Weights of a small segmentation model.
Model: arch unet, norm groupnorm, activation relu.
Training: adamw at rate 0.0014, batches of 384.
Data: trained on short English words printed on busy colour backdrops, 90422 training examples, 29.3 epochs.
Rows from block 6, named by matrix and row number. Rows with one number belong to one attention dimension. Each number is 500 + 50 x the weight over its row's rms, rounded and kept within 0 to 999. All counts start at 0. Numbers have three digits each. After the name is the row's rms in percent of the matrix's.
# v: attention query, key and value (stacked) (model.mid.1.attn.qkv.weight, 384x128, the v third), inputs 86-127
# proj: attention output (model.mid.1.attn.proj.weight, 128x128, transposed), outputs 86-127
v.0 103:500500500416428500500500500408406577600567500500500500500500500500500420500567500500500500422500500432500500433500500583500500
proj.0 100:614500428500500500500500500395500611500500424500500500421500500500500410500500500612608500592500412500500597500500500597413500
v.1 089:500500500418414412500500500500605500599500500406500500500590500500591500600584500500594500500414500500500500500500500500420500
proj.1 090:609500612423416500413500500500500500500588500500500500500500500617500500500500577500581500500500500500500500600575500612580500
v.2 095:500500500500500500500500500500500585500500500500500500500500500500500500500500500500500500592500500500407594605428500614500390
proj.2 104:500500500569500429500500431500500621500565430500500392415500500500500398500500500643500500500500431400500597500500500500569500
v.3 103:500395500500500500419500500500417607500500500500500398403500500569571500500500500575428500500500500500389571500500500500500500
proj.3 100:500500500500500415500500500500500500564500500500598421500572500600427500570500409500500500500500500500500601582500500500581500
v.4 097:589500500500500619500500500500431410500421419500500575569412500500500500500500600500500500500500583588500386500500500500500500
proj.4 104:500500500500578500423500572500500500414500500500424500500500500500500500399370500500566500430500607431500426427500500500500571
v.5 097:500500581500500500422500500500418500500500500413500500500500500398500613378500500500579500500500589500615500500575500415500500
proj.5 106:423578500429500500598500600500575500500500500500500568500392500500577500418500500363500375500500500500609409500604500411500419
v.6 085:500594588422500500500500500500500500500403500500500500500500500582500500587500500500500500379414500500620500390500604500395500
proj.6 099:414429427500408574500500500500500500500500500500405500500500500500585500414500431500408500419500500500500500500500500430500500
v.7 089:500500500588500500608500587500425588500500500500500500500500584500500584500415500421500412397500500500500500500500613500587500
proj.7 085:500500500500500500500500500593581500500500500500500581500500500385500500377500500500500500500601597500500500500500500500500500
v.8 085:500500389500500500500500393500500500415386405500403500602500500500585500500500588379500500500500500500500500500500500581500500
proj.8 081:500500500413500500500500500500500500500500500500500500407413500500625604500500500340500500500409500587500500500500500598397500
v.9 089:500500500606400500500415500500500500500500500609500500500500584500500500500500500621500500606500500500500612500500500500500418
proj.9 092:500426422500500500413500500421500500572500409500600500500500500500500500500500500500500500586500365500500500500500500500500404
v.10 104:500500500500429500500500500616587500500418500386500500500500500401395500500500500500500500408580500500500500500500602500403500
proj.10 111:412500500500585576415500566583500500415500590500500500601500426500500500500410595386408500500500500595591500424500438500566500
v.11 092:500364395500407500500400426413500500500500500423500424500623500500500424603500500500500500500417500500420500500500500500500500
proj.11 089:500578584500408500500500500500389500582500500500500397500500500500500500423500500500632614500500397500500577604500500500500500
v.12 098:500591424500500605500569500611500500500500500414500500588404500416500500421500500500577500407500500500500500572500500500500500
proj.12 100:500500500500500500589500500500500500500591500430500500500500585500500500500500590500500403500500500500500500408500500571590500
v.13 093:500500500500580500500410500500500604500403500500417399500500500500500500500500500613500589500500408383395500425500500500425500
proj.13 088:500500418405500386500500413386579500500500388416500399500407500500500500579500500500500587500389500500500500500398500500500500
v.14 096:500613421500500598500575500500417500500500407414500500500500500500500422500422574401500500576500412500500500500406500500500500
proj.14 094:388500500500500500500572594500615391500429500416572615500500500500590500500500500410500500398574500415500418500500500416500500
v.15 086:500400500500611500500500500500500500500500500500600500500500418595602500500582500500500500500379500399580500398500500500586500
proj.15 086:500500410500500587500500500500414500398588500500500583500500500500618500500500500500500500500500500582500500585500414500417500
v.16 109:586500500500500500500500583434500500435500500500500500426586425500565430582500420500500598584500500500400576500500500500435500
proj.16 104:500500500500417500570430500388392500422500500500576500500604500593500500500500422660500631500500366500391583500500500500500500
v.17 102:500500500500500412500578500409500500500500500500576500500500500500500500610500500583583500500500500406500500430500401500500422
proj.17 103:500500500500580500500406500500416618500500500500500406421592500500500500500500500658500576500500500500364613602500500436500500
v.18 109:563398500500410412500500567500575500500435500500500500500593400500430500500614500500500438437500500406500500500423432500569500
proj.18 110:604500431500500417439500435500415598500500500500500432500611413500500431500591500641500569580418500500388593500500500500500500
v.19 081:500500500500500500500402500500500500500500617500500635500349500500408500500500500500500500398613500500500500500500618500393500
proj.19 089:500500500406574500500500500500500415500500500403500604500500598500500500500500500365500500422500500500500500500500500500500500
v.20 073:500595500500500500500500597500500387500500500500611500500500500500500389500500500625500500500613392620500500408500500500500500
proj.20 082:617394389500406500408500583415500500500500384500500500500500582500500500500500500500500500396500500500500500500500500500500500
v.21 086:396500585500500587403500500500595500500500500500500500594582619500500500500500500500500585598500500500411500500614500500500500
proj.21 088:591603500500500590500500500422500500500587500500500500413406500380500585500500500500500500578414500500500500500500500596500500
v.22 100:500500414500576389500500500500500430500500500500500500500500500500500380500581500610500500500500500500500611500500500500424391
proj.22 095:500500572414500500500500500403500500500500500594500500500587500500500500500500404643571500500500500410500420627414588500387425
v.23 092:500500500500500500585578393595500418500500500500500500500386500500500615500393590500500500393602500500500500424393500401500500
proj.23 104:425500576419422500500500500426588433500436500427435607425385581500500500426394582392500500500500500500566500500590500500587429
v.24 107:572586500500500591500570500500571500500500500562500500500500500585500597500418578412500500500500500500500500500500500500566500
proj.24 086:500500500500399500500608500621601500500500500402500500500380500500399616500500500500500500417500500500500500500578500500582614
v.25 123:500500500500500500583500500440500557500568500500500433401500500592500500500500431500428500569435427432500500500500500500500442
proj.25 119:584500559500500500500500500500500500500500403500500500500582500572568500500500500650500500568421404500423563500428500580500440
v.26 108:500500595566500500500428500592500425500401500415500575577398500500422578500387592500500500500605576500500419500500583431500500
proj.26 109:418500500419500500430500603500500500431567500421500500500500500500426500500500500390500418425428500500500500382569500500574500
v.27 093:500500500500500584401415500500500500580412500500597500500500500500415500500414602500423500500500500576500500500417500585500500
proj.27 083:598598500580500592500500500500598399600500500500500500421500500500399500500500500500500500500399609500500500392399500500610500
v.28 086:391500500500500500500603500500589500500500500500500586500500500417500500601500500500500500500500500500388610500580500500500500
proj.28 080:500500500500500402500416408500500633627397500500500500597500500500500403500500383500500500500500500500500500628414500406500500
v.29 101:500500500500573595500500500500584500500430597500500500500500613500404500500500588500500500500500596500500500500566500569500500
proj.29 098:409500500500500601411500500500599500500500500500500500500390500500500500500357500377423381500500599500500383500500603417609583
v.30 107:500571500500500575500425396500422413500500500500500500500500500500500500500500500405572500420500500500500500500429500500500500
proj.30 105:500417500500500500500605500500587500500500500404500612601385500375500500500500577348416500500500564433606393368500500500500500
v.31 102:500589570581580500500500402500500500500500500500500500500500500500500500404500500500583500500500500607500500569404599500500500
proj.31 103:500500500500500500500500500500500500500500500500500500500398424427500609500500500500500500412591625500632423500500585566500500
v.32 101:500500408500500384500573500500500500500500500500576500422500500500500500500500500500500500500416500407500500500500500500500416
proj.32 112:500500422500500500500399500500500500500593432500500500430580500500500434500580500602563577500411438436388582500387500565500500
v.33 085:617500500612500500500500609500414500500500416500500500500500500500400500500500500628385500500500500500500500608500500500500500
proj.33 096:500606581424591500500500500574500500500500500500500500500500500603500500500500500500500500500500363430500500500410500586572500
v.34 112:500500500500500500500568500606571500420500500500500500500500500500500500388395500412500500500500500500500425500500500500500604
proj.34 119:500442500500500500559500500500500392500402500412500564591396560500500600401500592422500500500594500500614500500591559500500500
v.35 090:500500404422500387500500500500500500607500500500500500500500407500500500500582500500403500500500581587500500614500500597392500
proj.35 086:423500500500500500417400412500500500500500500409606500389500500500500500500500500500500500587500500500500597500500500586500406
v.36 100:427500500500500500500500500500383500500417584435415500408500500500433500573606500603500576500500500500500500500500500500376500
proj.36 108:500500500500500576500500564432500500500586500500500500565500500500500500500593399500500500500500500563432577500373500500500500
v.37 108:500500500500415500500500500500402500500500500500500500500500408500500394500500500582500500500500500500500500500562500580500500
proj.37 113:500500565500581500500439500500500500500500500500500500401608500500500413500500500572500500500500500500500500500374500500500500
v.38 100:500500500500569581500586500500500500410500500404500619630500500500500643500500575500620500500603500500500500500500500500592500
proj.38 099:500500500572500500406575500500500386500500585429500500500500418500500500500500500500426500500576637500580500368500500416500500
v.39 119:500611500500443592500570500569500500500500500500500500561388500500403584500375500392500439500583500500500500431500500412500500
proj.39 128:500559500500553500500500583500500409500500500553500595599500500401500594500417602500500500500500500500594422500500500500500500
v.40 122:500500500500500500500500500500599500500500500558500606604500500431500593500379583384565500500500500500421500399500500500589586
proj.40 125:429420500500500500500500500500500417500407500500422500558446500500500607416500500405500409500500610500500447500500500500500576
v.41 126:500500500500500500500588441500500577500500500562500500500500500500500500562608500500500500500500500436500500500500566569401430
proj.41 128:558500500500500500569500500500403574579500441443568500500580500565500411500631419629500586500500500564399500590500500500410500
v.42 117:500500611500500500428500438500500500433500500500432612500500602500500597500377442388500500500500500500394398404500500411500500
proj.42 118:424423438580500500563500500572576401500500580559422571500500436422500500500500500391500500563576500500500500404605560500500558
v.43 088:500500603500500587609591601500411408500500406500500500500500594420500588583400500500603500500500500500500500500500500597500500
proj.43 083:500418500500581411500500500500416500590500597500500500500500586500500500415500500500605500500397585500415415500500500500500605
v.44 106:594416500500500500500500500500500591500500431585500373500610386591591500500500433500500500566500500500500500500500409500405500
proj.44 113:604500500573500500576500500500500500500500500500567500500598500500574432500603500500500608439500408500391500500415559500500500
v.45 117:566621500428500500500500500580566500500500418500428500589500599500500500500500500374500500584500576500500435500500500438500602
proj.45 111:500436500578500500428500567500500402500500500500500607585500500423500634500358500417500500500576500500500500393585500500500500
v.46 120:500635500500500438440500439500611500500500500398500600500500500437500500500428500500500424500598500562500500424500500500500595
proj.46 132:500500500550500442500500573500500434500500500438500500500405500434500610429407500500500405500500500500500500409602500500500500
v.47 093:500500500500500500588407574500588500500500500374500500500500500500420500500500500500584500500500500500383500500500500388500500
proj.47 107:584583500500500583500500500500604500500500500500500602500394500500432590500500500367500500500500599575500500500500500500500500
v.48 109:500500581410567413570500500572500500581566500418425500581500500500500581436500500500603500500500500500500500412500500500500608
proj.48 111:500421500500500569412588428584500432500561500500436602442500500500500500421500500500429500500580584500500500500500500500579500
v.49 111:500432500500569500567598500500500500500500500500500428500500500500500500500612500632427500584436500393500500500500435569500422
proj.49 113:500425434500500500500405500500500500500500500435582500404599500500500500500629433500500500500500386500427500586399413588500500
v.50 111:500395396500500500562500422500500581500500572500500400500500560577500500567569500500565500425500500500500500500500500500500500
proj.50 101:500426500500500418500500500423500500500500500500500500500589500630500410500500500500500500500399412410379500590500500599500500
v.51 114:500500500500590584585500500570572500420500577500500500500500606565500500500500500416500500500582500583404397420500500500500500
proj.51 108:500500500578420500500500500578601500567500500400437614500500500500500500405432500500500370500595628500500429500500500500500500
v.52 091:416500500500395500500500423500500590500500500595500500500500500500394500500500500500408500500500588500500500500500500500500396
proj.52 093:500577421500500500500584500572402500500500500500500382500500581619500500500500500500500500421413500500390500575500500500581500
v.53 100:500500500500416500500500500500500500597500500500500500500500500432576407585500500500500500500500500569579615500500500500377500
proj.53 104:500500500500500500500500435500395500500572500500500500408586421500500414500500500587500500566500500428500500500500425500500407
v.54 120:500410500500500500500500587500500583444500500566500381500568500500500434568604500617414500500428402500569589500500500561406432
proj.54 115:500500438500500500500500424500500590586588500500500500500564424581500500500500430603500597500500372500500500636500421500500500
v.55 102:500500500500580500500500500500567431421596500427500500500417500415573417500500405425500500500577592576500500500500500587619592
proj.55 089:500500593500500500500602421500500500500416500500500500500500500421611500500500500500607500592500500423591500395500500500500500
v.56 116:500500500565500500569500500500500564500500570500500624603500500500500500500412500500500500439500573500500500500432500561500500
proj.56 122:500500500579555500429500579590500500416444582413422500500425586424500618430500500433500429500500592561588424500589500500500500
v.57 109:418500610500500500431430500500500500500576418426500592567500500405500500500419576500500577500500423500500567500500500500500500
proj.57 100:500500500590500500500500573500500500500500500500500500500500582500500500500500575381500500427500651500500500423612500500430565
v.58 094:500500500500500402500590500500581500415421584500409500500500582409421500612611500591500500585398500500500500500500589500500404
proj.58 091:500612500592402500500419500500500575423415575500500577500398416500584385500420401500500500500500500500500500410500410500500500
v.59 082:500500601500500597595368500618500609500500500413406500500500500500608500387389500594500500593500500500500500500500619500500500
proj.59 079:376500500500500500592500500500612500500500500500500500500379595500500500500500500500500500593590500500500500383613500586500500
v.60 114:500500500427572500500419414500500432416500589500500500500500500500500500387415500500500500415582500500433435500500438500500613
proj.60 102:429572500500500500500500500500595500500500500411500500500500500500500500389500579500414373576500633500600500500500500500500577
v.61 118:500500500500560500500500500433500581434500429500500500500500500500500396500500406500435500500500416428500500581500581500438420
proj.61 108:500500429500422500500500500500500611429500500500572416500582569626500500500616500640500601575431393500500500573500500500500500
v.62 116:500591573500500500500500500500578500500420583429411500500500500500500500412379594500500500577500500500500500500500500570618626
proj.62 121:435500500569429500500500500500500500500500500500500500590443500500500500391500500397558500500500500500500437410500500413599564
v.63 096:500406500500500405582500500500500500500500500500500403500500500500500500423500500626585578500500500429606426583399500500500500
proj.63 086:500396500500500500500500500500500500500500500605409500500500500500500500500500398607500588500500500414500601623500500500500500
v.64 102:500500579500500500500500500500500500431500565500404500429500582576500500500500500589416500418421500574569392500410500407411500
proj.64 085:500500500500500500412500500420629500588500500500500500500409500500500500500500500500601500500394500500500500500500500500500500
v.65 100:500500500500571500500589500500500500500424500500500500500579500500500589500500500500415500500500500390609500572500500417500500
proj.65 094:500500500500500587500500500500500500500500424500413500616500500500500500500500500402500500500590593500608583500500500500500500
v.66 082:500500500392500500609500500500397500500500500500401611500500500500500500500500500500500500500500411500500500500400585410500500
proj.66 083:500500500500500418500500624586500500500500583500500500500500586500500500598500500359402500598599500500500500500500500500500500
v.67 097:500500417587581500500500500571428500587500500592500500500500500500500413500500573500416591500571570500500591500580500500500500
proj.67 090:500591500500500500500500500500500500500500500615500399500500500500500500500500500500500607500500500500500500614420500586500500
v.68 099:500500500500500500588575391500578408576500500500500578614500500500412607500413500500500500416614500500606500500500500500500500
proj.68 099:500428500500500500500606570500577500424599430410500571588421500500500500500413583500500424500500500500574500500500500423500589
v.69 088:500500500500500500500577500500500500500500500500500500500391500500500500500419500500500500401500500398500500500500582404500585
proj.69 094:392500604405574500500598416596577406500500500500500500500500500500500500500500500500569500500500500500629500500608500500500500
v.70 094:500500593423500405577500500500500429589500611500500500582500604500500500500383500500500500500500500500580500500500500575415587
proj.70 104:500500500500500616500500500436500500500500500500434435500500500413433500500432583412576500429500564594500500500500500500435500
v.71 118:500417568500500500500500577500500500500500432500500500500597390500500383500560420500500584575500500500500603591409500601500408
proj.71 126:579436500428500500430500500500500619500500500447500429500585500500500419579617500599500561500446500500397602500416500500500500
v.72 083:500500500500500391500500500615500500500500500400500500500500500500500500590500500500595388500500500500590500585500500500500500
proj.72 085:598500596500500500419500399578500598401500500500414500500500500500402500500500407500421500594500500389412412500500500500500500
v.73 101:609500585500500500573500500500500500592500430500500500395598500414500500500500500611500588422500409574416610500500500500414428
proj.73 091:500591500500500500614500415384500500582422500500500500500619579500500500500597500640500585500500500419500500614500408500397500
v.74 099:500500500402500500500419500500384500606500500500500500500500415500579500500500500616593500500500399427367500500500401500500500
proj.74 095:500500500500596576500500500500500500500572500597500500500500500500500500500621416500500500500500500393393500500500500500500500
v.75 106:500394500421500392500500500500500500500422500500500500500602426500500383603587500500500500576500431427500500500500500500500500
proj.75 098:500430500569428500500500570406500637500500500500500500500500500500500370500579404658602500500500397500378500500383500500500500
v.76 086:500394611500500500500500585500591500500500500500595500500500500582500376500579400592414500500410413413500602500500500500500500
proj.76 100:583578500408435411500500500500500500500428500567423500500500500577577500500500407500500500500500500500500582500500500500500500
v.77 099:500500500500500500500500500601500500500410500500423500500403585500500624500500500392415500500500607500646500500500500500500612
proj.77 097:407500579500500500500580605500500500412400500500500571579500500386500500406372500500500500428593592572609430500500500500424500
v.78 091:581423500500409500406403500500500500500500597576500500500500500500602500500500500500500500500500500595598500401425500500500500
proj.78 093:395500417500500500500500579411500500407500500500500500500500600500500500500388417500500500500500614500500500500620500500500593
v.79 087:500500500500500500500500500594500616500613500418500402580614581400610500500500500580500500593500500500500500586500500598500500
proj.79 091:581500500500500500500500500500500500583500500414500500500500500500500500575591398500587500500399500500500603600500500424593500
v.80 093:500500500596607500500500500500500500500500500500424423500500500407500500581500500500500500500575500500500500500500500597500595
proj.80 086:500500500500500578608500500500500636412500500500500500500500500500500366500500500500403500500593500500500500500500500500400391
v.81 107:392500422500500500500500399500500416500500500500387605500500580500500500500500590500500500500500500500631500433500500399406500
proj.81 111:429423500500430500500500571500500404500500500500500500566500500500500500500367570401500410428436500432585390414500580500500500
v.82 102:500500422500500595500500500500500500500570500392500500500500620500500500500500500395500500402500500426500413500500575500500500
proj.82 095:500500500500412500500500500500618500500500500500500500500500500500427500500500604500500500500500637425599417500630574500500500
v.83 109:500585500594414500500413500500500500500500500500429601500500500425500616424500567404500500424500500500647396500500500500500500
proj.83 117:402500500435500500570500500500500397426572572418418500500500589393500588404500500500500500500500500500602439436593500560500567
v.84 124:558500427420500561500500500500411559588500500500500500500600432500586428586500500500500500500500500500372610583500500500500420
proj.84 116:500500561500500500500402398500403580500500417500500500412611500500500500563500433670500500500500500435500500595500500500500424
v.85 090:500500500500500500500500413583500583500500409369500500500379584500500500500500500500500500500500413500614413500500591574500618
proj.85 097:500500500500500500500500500408500394500407500409500500500500500409500500414380500359500380500580500500500500500500500500500500
v.86 106:398610500500500500500500395500500500500415500413500607601500500500500614500375567409409500425500500567601500500500500405500500
proj.86 107:411433500500560500500500500500500500500588427500412500500381500500500599500500500375422377500500602500624500413500500500500500
v.87 094:500500500422500500583500409603500500500415595411500500500500613500424500500416616500575500425500500589629500500413500500500500
proj.87 102:500571580500595500500570500500500500500500500500404500500416568500500615500366575390426500500500500500500500500500500500583500
v.88 110:500500434583500500500500416606582438500430500395398592500500588437500500500500500500500500500564500500500397500500424500500500
proj.88 098:395500500500500500500500586500583500500500419500500500500500500500570500500500500401573398500420500500500500500500500500500500
v.89 097:500414500407500500500578500500500500597500500500500402409500394500500500500500500500500500500500409500500604500500500500500409
proj.89 098:500500500500500500500500500500402500500500500578500500500500406500500410500618500500425500500500500411381500500500429428500500
v.90 112:500500573500500500415500500500500500500576500593500392414582500500500377586500500593500500500500500500500500500403420583586500
proj.90 116:500565500567500500500428428418500616500500566574590439395500500599558500500587500642500607500500500500500500566500500572500500
v.91 099:500500500408500405500602500569413500500500500500500500429500378500500422500500500649500616500500500500426500594500500500605500
proj.91 107:500500500500500500428500500500500565500500500588500427500500565500500393617500423625500625425500500500500610500500500500500500
v.92 100:500423500500570500500500500500398500595416500612598405500500500500500500616500500500500500500500413571500588500500500500500500
proj.92 100:579416500500500500500500500500500500567500419500416392500500500500415500500571423500500500585500375500386580500500419500406394
v.93 081:500500500500500500415500411600589500500591500500500500500410500610500500500500500607500500403500500500500500500500381390500500
proj.93 077:500381500500407404397500500500500500500500411500500500500500405500500500410381500500500500500500500500500500500500589500603500
v.94 122:500420500500500500500500500500500500559563500561590500500500391500500500565500408500500500574500500569392500500418441591500500
proj.94 112:601500500500500500587500500500401500500500500500500412423577500500500411500574500500571500500500370430500500610500561500440500
v.95 122:500565500500500500500500395500500500500500558500436602566500500500500500424427500500500500500500500500632412500500500500500500
proj.95 129:393500500500554500500580591567500439500500500500560500500404500500447556446378596345500500500559500582622500405500500500557500
v.96 099:500500500500500500586500500419500500500500500500500500370500500500601391500613500500410500500412500500500500418580500500500500
proj.96 095:627500574409500396500500374500500585500500500500500500500609500618583500500585500500587500500579500500500500500384500500500415
v.97 101:500392500500576500500500500500500602500500500592571500500594402500500412500500416598500500500405577500393606500500500500593500
proj.97 111:500500500500441500500425500500500608500593562500500500500500414574500500500500415608500500500500384500500500500500500598417500
v.98 108:500500500500500500427500500500500500500573500500500393366500402500597400500565500500500500500412500500380500500500500500500564
proj.98 112:500500569500426500500500500404429500500500563500500500500500425500500500500500430640595627500500378500500500623437434562413500
v.99 100:500500500500500500589580500500500500500500500575500432500500414500602424580500500500500500598500500500500500574414425588588427
proj.99 084:500500500500500500412500500500382500500500375500500500401595500603500500500601500500500500394500500500411605500500500500500500
v.100 086:601597500500500500500500500500500500500500500391500500612500500592500500500412500500384500500500621500500500500500606500500500
proj.100 097:420500426500500500581583500603500500392500500500500577500500603500412585402500500500396500500581500500500500376500589426500415
v.101 088:500500500500500500500500500500500500500500393500420500500500500577500590402500500500500500593408500500604385500500500415500500
proj.101 087:398589500500500500500500500500583500500400402410500500500500500574500422500500500407395500500500500411652500500500416500500500
v.102 089:500388500500500500500500500500601387500607500500500593500500500408500597500500500596500398410579580500397500599500500500401411
proj.102 087:622500424500500500500500500500500602500422500584500500412604500500500500500500500500500500500500500500500500616409500403500500
v.103 099:500500403500500500500500500419500500612500500500500375383500375500500500620500410500582500500500500500500577617500500601598500
proj.103 101:500500500500500500500500385500401626500577500500500500500500575587421500500500500654500500500500394500414500500428500500576500
v.104 108:500405500500586405500578500388563500500500500593500500500602500500500500584500500500580500568500500500500500500500500500577500
proj.104 112:500564500500500500500500500500500581500585565500500413500596500500563500500500500626565602500500500558422606500500422500500500
v.105 084:413500500500500500500500500500500500500500500500500400500500605605500500500500586409500500500500500500500500500587401595500500
proj.105 081:414500500500500500500500500500500601500500500588595500500500500500500500598500500500500500616385500500500500398500598596500500
v.106 083:500500500587500500500500500500500500500500500500500500500500500500500500590500500500500500604500500500500500500500409594500500
proj.106 090:500500420500500417592500500500399608500500500500500500500581500601586394500500500658500500500500373500392500500500500500387500
v.107 106:500500584500584500500406500500500575500500427500398500592392615500500500500400500500500500500500584500500500500500427572500605
proj.107 101:500500500425500500500500500500603404500428500500500500500424500422500500500388500375500384500500615500500500500500500500500590
v.108 086:587500500587500500593500500500500500500500500500500500383382500500500500500500500500500500413500500500500417500500500500500500
proj.108 085:500584500601500581500500577500500500500500500500500500500500500500592500500597500500500611500500382500500500500371419500500500
v.109 088:500500500395500500500601500414500390500500500500500500500500618583586500500377500500401407419500410608500500398500405500500500
proj.109 084:378500592500500500602401500500500500500500500399500500500500500500500500500500500343500500500500500500629500500602500500500500
v.110 076:380500500500609500377500500500500500613500500500500500500500500500624500500500500500500500500500500384396500500500606500500605
proj.110 080:500500500500393500500500500500500500417500500500500500500500416500390500500500500500596500500407500500500500500500500387500393
v.111 087:500500500500500500500500500399500500500500500500500500394500581601592394500500500500500609421584416500420500594500409500500500
proj.111 089:500500420597500500591500500420500500500420500500500398500500500500500500500500418591500500500500500500500597627500500500500500
v.112 083:500604500500500500500414500410500500583500500500500500604602500500500500374379500500500370500500500500653500500500404410500599
proj.112 094:402586500500500500500500500500500500405500500500500500500500500500500500500500500419416500500500617577500500500500574500597500
v.113 096:500500500583500583420500500591500397421500500500428600500399500500500624421500500403420500500500500500500500386500500500500500
proj.113 099:500500500500500500500500500500500370432392500500405500500500500500500594500393593325500500500500500500500412424500500500589500
v.114 083:500410500384500387500411500408500500615500601500500500374403500500500500500411417500500500500500500588410500608383500500416500
proj.114 076:500500500591500500500500500500617500500500594500500613500500500613500500588500500500500412500604380500500500500500500500389500
v.115 112:429418438500500429588418500500500500500500500500563500401500500500565500601500500500500500594500568500500591581500566500500500
proj.115 101:500500583500500395500500500500500594500500577500587395395500500500584500500588500610500500500500500409367500500500500592500415
v.116 086:587500500500500500500500500614500500500500500374500628500500500413500500500500500500500401500500604500500500589500500500500500
proj.116 093:500398427500572500500572411500500570500410582500500500500392409500572500500382500500588500578500598500500500500500500500500500
v.117 100:500500575423425500500500500500500500500500500500500500500500570578500607500500500500500500500500500571500412395500570397500500
proj.117 094:406398500500500500500500500500500500427500500500593500594417500500572500500389592500500420500586500500583500500500500500500500
v.118 086:500500500500500500500500624500500585500500500500500500500626500500500500500601500500500591500500500500500500500583500620598500
proj.118 091:500500500420500500584418500500500625500500500590605500500500500500500500500500500500500500411500500409406500610374500500500500
v.119 090:500594500500500500587500500413500395594500578500410500402500578500410500500500500412607500593500500500500500500500500500500500
proj.119 083:396500500403500500586500500500500500500500500597500410387500500500500500592415600399500395500608500412500500500500587404609609
v.120 100:429500500500500575500500500583500500500500500500500500500500500500500500500500500500573500500611577500607403395500500575426500
proj.120 096:401500500598500500500500576500618500500500500500500500500402500500430500500500604356500376500500605500634500500500573500500500
v.121 103:500500500500420500500600500425500597500580500500500415500500388500565389568500500604500500435398500419500500579591500500500500
proj.121 104:500500500409436500500414500500500603500500500572593500500500422580500431589500500500500500429500387500393578500384500500500500
v.122 086:500500500589500500500500587500406500500500500500500500500500500500500500500417421500589500500500586500500621500585500500411588
proj.122 083:500500413500500500397500500500500500500500500500500500500500500500500500500500589500500500604408500500500500500500597500419500
v.123 111:500500500414500500500500500500425565500438500500500433500500500500500413500603500625500500500500500500500617500500432500500500
proj.123 119:500500500500500500500500500500420598500500437500588500500605500500428408500587500500563500438500384413500500500424500582500420
v.124 104:582420426410572500500500500500418500500435580500500500418500500500579392500500417500500500500500500500377500500500409500428420
proj.124 104:609500425572500415500500500500408579500500500500500500500631408500500500500500500500500573500500423500500500500500500611500500
v.125 103:500500500418500500500500607500500500500500500500500403389500500500500419500612500574500614500500500500500567577589500581574500
proj.125 101:594500500426500390414587500500404581595500500500500500500622500500576500593500500500500500431500388500500602618500500500500500
v.126 089:500500388500500500419500500407500500406424500500423500600500423586400500500500500500500596595500500500500500500500500500500500
proj.126 081:500500500614500500388500500500606500500500500500389500500500500393500500500500500500500389500500500500594500500500500500500583
v.127 100:500500500583500393582418500500576500424413570500500500500500415425500500500500500500500409500414596500500500500500500500500500
proj.127 080:500500500500500500592619605500500500500500500500500500500500401500500500500409500500500500500500627500646500500583500500500500